From a checkpoint of a small image classifier: norm batchnorm, 18200 steps.
Rows from block 5 of a small image classifier, named by matrix and row number. Each number is 128 + 24 x the weight over its row's rms, rounded and kept within 0 to 255. All counts start at 0. Numbers have three digits each.
After each channel's rows are labels from the 100 images, of 14848, where the channel reaches its highest value: "top examples" is what is common among them. Only what is clearly more common there than usual is listed. The data: single toy objects rendered from many sides on busy backdrops.
# conv: pointwise conv (model.blocks.5.conv.weight, 192x192x1x1), inputs 96-191

conv.32:136109140090101130144158130157139098157138090111138115115138135136154132150136152130138147136128119141097120127124156128125133132099120098109124143123124131109091136105097134008124129148078144139131134145126144129148121144118133117131095178111130122130125048136131127112174154131128125126
top examples: pink

conv.79:157171100132120130128141078173177150146131134135127155111099132145115188096149125073111135102117127148141143131124115126114144103115104130117129100137146118146123176143148120098148118101122123145114159132150135135078113094141085110084118125117049130163129140096146100118117129146144161113
top examples: matte

conv.131:094102107091110142154171131138106092122162066125123144117115127135129115124112151117171139116138127117082163170121150132133142136151134094136102138146147134105096166127133147093136132124124145123143086140144116123145141135118144153111147144115108129125100038130113135146156110139151097131
top examples: from above; mushroom

conv.58:108141138090087135173158077156095076165108133134102102146162156117072118157151126176141097100134113057137115173156134138144094102139155120076154111118140137114129122139110147137139100139115110114130137153132155135157100151124155141138116114102096134114129134121119118103128140124113111136
top examples: glossy

conv.156:115071140118128143123127157128128165137102091080166124130099137114109116145076133110054117140116110137102115168122122125162129127111114120111108126165079128121134099111121130142139113137120116087073155100123126128138138121151129124114121129112136135112117141132128120124120108124116143134
top examples: glossy

conv.139:106149126151124102144130183150153154146100161123125177151094090141132142146107104119151122102131130127120095098158138139116124154113104162062149096135099151105139124150116090117103129116131134113115111137127153073138146098150064121161123131129116135087117120116167173144122135146165146161
top examples: matte

conv.63:160136077095180133112145162142147112083129082120107129181096120140143119127093124152159114153123177135105073130159128140126118138132097101122087117161172114104178137105119125120123101141137106106129117145209116118147137162122125135101117128127097159149142105106122125141125158103127117132
top examples: red

conv.184:124120135119122139111114135146140118164110129137101093150130096208133107158069148108159144146163109126140106134093152117123115143107113094106136129123139139126128142184095167175127136115147131134144136147141117108105123173121139167143152079097069121136136161118128150122078144124091117123
top examples: flower

conv.153:121103124115109139137105155128134126144108120196129125156157133133179146128133128086115138122073129097130109118134158153093132136112167085103107128127065123162081135129072111140167116134140117104117156145128083109150153129152142087162133114142142094154125137107139119103145120107140113124
top examples: from below; metallic

conv.176:138098089131133080141120160101116093139126111114134139089130137118141158136114134106137115139155157128151148129160134095121117109117161170097133095120105108191128099167100095118151113139119135146129158119102127119109129095112078124112137126183141163143167153115098100139136122129146131173
top examples: matte

conv.125:130133101116091117084135138102147127159113160142116131122056107134142163070118075133146149128129085131106073129134126114130113189115117118108106125126135150132116164163144115121140115105156068129118083149102116131127118090139174093133125107144141140132130130155123144149134111169140168144
top examples: orange

conv.132:117138133110094121134125127138138103116127157139106126118139155138117080134156113159137133173145115129098099085120101164117148155106112114145116185117157109142124061142142151137123095145111108130137155121135128122153102132099138134107123129103141115152112131177098179086125084129107080101
top examples: from above

conv.21:119135154120150124124141131163106078126125111149130128111151074124128109146146139112141100103171112121175163120122153143103137098136100159090181116133110173133133126161123122135123135140134122139137132131133120078130137157107139145090138129202135100117112139098099101145141184122132108152
top examples: dumbbell

conv.164:082118130124122101121149111162111094121062131154128095113138131078160179126160111137160126129139108070120140077139131150142101158101111127094125115119119127141145125153069127125129124108102117123095140159114154125135118134112113108171120089121127123118147134131162118133122143126118130105
top examples: bottle

conv.150:099109133127158112087137124101098118135120122133133116118139147123122117111133148121102111104096127120128163136131087121101091069145127145165105142137135139112133090118108102117135156120124127136118121110159120178079113086111130139111139136118107195151223118090094108117122109099090123097
top examples: orange

conv.188:166096127113142090125125151124095121147147131137112178116124139124102145156094114135133105104129137129141125120096128163160134130118116138104096128161116154133140121127108114129112139106140112236133145128117110123146146131110145133079118111109151113036138109135137134164122151077135146116
top examples: glossy

conv.45:155101120111130145127110141093129127091139095132114123129131086151131130172071147112131122085135116167119126125111155070117116124110088147082136130156154152126108134112154128139121163128214167146149084135113137113158160116120134128106138089144116102116135115127137112090137113144125150135
top examples: flower

conv.104:068110127139103012157170115170132082142147120127130100135125127130149125122141160125144123123117116131113123147120133128118141130183135100113113129133129139127108114166119157045132121177125126130168144142117110122157139138136142141096059132093134142139128145141118137106111137120123122113
top examples: pink

conv.154:054119137133125028127157129172113095135090135156150116132138111134151129143147140150157145140128096111097148134119140139121095146074138124090112131123132137100109109135102147154132119144056120174087148159137134130142124156122120145153135148114141130128133147143128130083143157124130140080
top examples: metallic

conv.175:128101166156090089137137128146165098140111088119123129159120146114166119110083184156190076103124144124127134110163122088092099131133144139110203103129122113102117117121120103131122135114125099130131156090135186102141106143121124116119135117133117130094120130109103100084119146153121089154
top examples: matte

conv.44:134117093103165140124122139161059119107171115078111160125109164132144141160147098112116147134125098170138135095115102171127146159183123116135133106161134091155152145115128060123145151107112182130140046112119136124147136143131100125125133094106128126105135129132151137134140092094130152114
top examples: glossy

conv.53:154140079099098116087124072125119117129133135105100106146140130133126142122120041126097103041135101136113132122088114137146142124128132120127115117165110137122091103114111154129142129132130124138147150111093048167074105107091145127096127129126141131150137127066130147131128115145105131128
top examples: metallic; striped

conv.51:111139082156084134138136119143136101152127107144151127123123131178128140140141169112138130106129124116107128181115174126095135136154151092115092137146101170143106143110103168204110134115135159149114123142115155108147121147130140116147127111092113137134127144099159129074139128147134129185
top examples: metallic; flower

conv.19:144100130127130114118156129128106100088097114138128149115140126126124154102158114170146123142171129138100180151120128210106109115128163136114140122115140163111123152126153156131122158115112137163106098188153139143113113155199137116174128114124146143136128123135180093081131172165128095100
top examples: glossy; brown

conv.119:130138094103097132098154145142104141118173134123090191076107148133112163148098140104131119143117089158100120141116162179148091130144127124163134110123130080098107157091129123110149134123134166155152090148134138110139145117125094126117132150123098143084126118089116115154121083083170157129
top examples: glossy

conv.92:122103126120114074166162112137147099156143066125126133137143127059111139134127132113158120129134101109083130140118142119141131126176134121105132142122145157122113134201125143121131116109122091105170133143138122120126159147115143143066117063092119133136119136131125123162093136135125138126
top examples: rocket; red

conv.172:124086130116090098143121133121117119136110113140123165126132131125149147150119114133142100118118121132121135131138125132137154138117113139073127109152132136135117134130116088148136110095139103184149121125117143107171109137120114125065123123131153124066106124145124127107133134111170123126
top examples: glossy

conv.103:093098114100111133124146100125125120150091124153143143158133155125128148133163117076142130133151142118090132110110132138091115121155156082121113128153103136158053133125104111130152119134130128115131098167148128144145149135150146140131173142058129113158150133123137150137135122103123105094
top examples: metallic

conv.143:139144110129147158126133116146162133148123158092118140143146102100127138156116160157129117142178127148148141167120142151088145103110148128130126120163127121123104128127092172139122150141094134126149165135094092121118125125115147092144091076176155196138099140127105160175127152131149150123
top examples: matte; orange

conv.83:106153154136103137124119176125112116128115118101156164124130129128138141112111072111113131122158133132124110110152118090075143096135088134092140119107118145095110113121108090134152137170122137075163151162113141110156118126123114107167124124142163081170148133123129112122116139111128109151
top examples: matte; red

conv.144:123086097114115110115145147112157141127166123155144105121147156123131100127130144150147095135184098128116176114132155101113150004120121110102124123125113148107059131076099118147144109123119117160128136093111096097063151152131155107114137145125158109131164135115151143129139126151141141152
top examples: table; chair

conv.17:128129139109086154099139119101139133135149130156087109138079151131116143114098090121132046123122133172137141131131138137109119110117172093160126099158129138122109156077142123145067138098146167119128121124073107110128116118103094112124158107183117124111111140109109123110088110136132130139
top examples: matte

conv.88:150132157140111101104104126117157152134125117054104146129030090143124122115116125060114121115122132145148127114168125115138141105122118132102124130118129136120105138137126131127118076088134114103136117086159144130135146139211118131124127125105151134128078122149134123135120097075136127128
top examples: red

conv.109:114136170131133152109100138104097122134100124124151117089154122089101157159139073133127136116148111127144115126154167125096102105145115131129145118165107170151126145139100165085125106132123100114128121139098136128160100099149124103136132110166176112139087137098127115138122180099135072111
top examples: dumbbell

conv.186:165122105116130070122139117115126104146131134120041153104129090106115139148129131137146137144135124108113125140163139092120138113062118112137126107109109076076112074127138162112120121124108100120178093125112150107139108143128098138151112112133094142121123153162100130113121138139137111146
top examples: matte; black

conv.180:130077126153144133145109143128132123108128133138128119176147160134087149120109119160083116108113127140151165141113147122171131124132133155095211116130179098155117137109104131116156085138142135113132143128104172123147124126118159162118137125138125111111112109083081107114133108092167136136
top examples: glossy

conv.25:132126103122118149123111133112116121100125136169071178084133087112156166147108138116134114147151113159145155108142132097080120114124093153106150111129135144150099075142103147094141125153138090125177155126113153095119097109114084102134109108169103146136134136098145129128105136132141133153
top examples: matte; dumbbell

conv.43:138148153085091136111142148153127133139099131131099161113144154142121127147145122134132121085108113090095123117098163127136125099138162091151106136141126168148103137120140131132147116140136129149077140117115141123146154145127110100126131139114120150113122122165117130095141128124119155117
top examples: metallic

conv.95:129108107123117107109129136115117200102160102132124152100138107111145155163103099113101142076096135149139119095114175167182121108149104097109120157180115120152134106143101125112156120110136125108106124115140106117155159114162115150101122128107100096070124116129139066126128132125108146142
top examples: glossy

conv.114:135123136142097129108116155128099167135130111070139126156103103128129083138129119143123057137143127150152161160157112122120103088137098133139134097089124165119130141124107120118117134118138101127124100115176164125121137119219132101121118121112129183126122126117141115143147110094149133142
top examples: from above; red

conv.168:129140097150106141140129119134154136140116134146114132121148156139139139113147124090139127048151109105095140133121119115171159118110132129154100116140154139150063119108131106126149107130138115102085156133076085137111113132103131110138137134096107145140116139049119158140126116181129122136
top examples: metallic

conv.142:103071136128122097143108123106091105114108119149111132141132167138102143125122118087133127106168110124148120144148167131126126140095131138066178107099121137140100127103158133123133102127149106120135112110061141119143119133148115169153125118135148079096095135150131184111127130153160139141
top examples: orange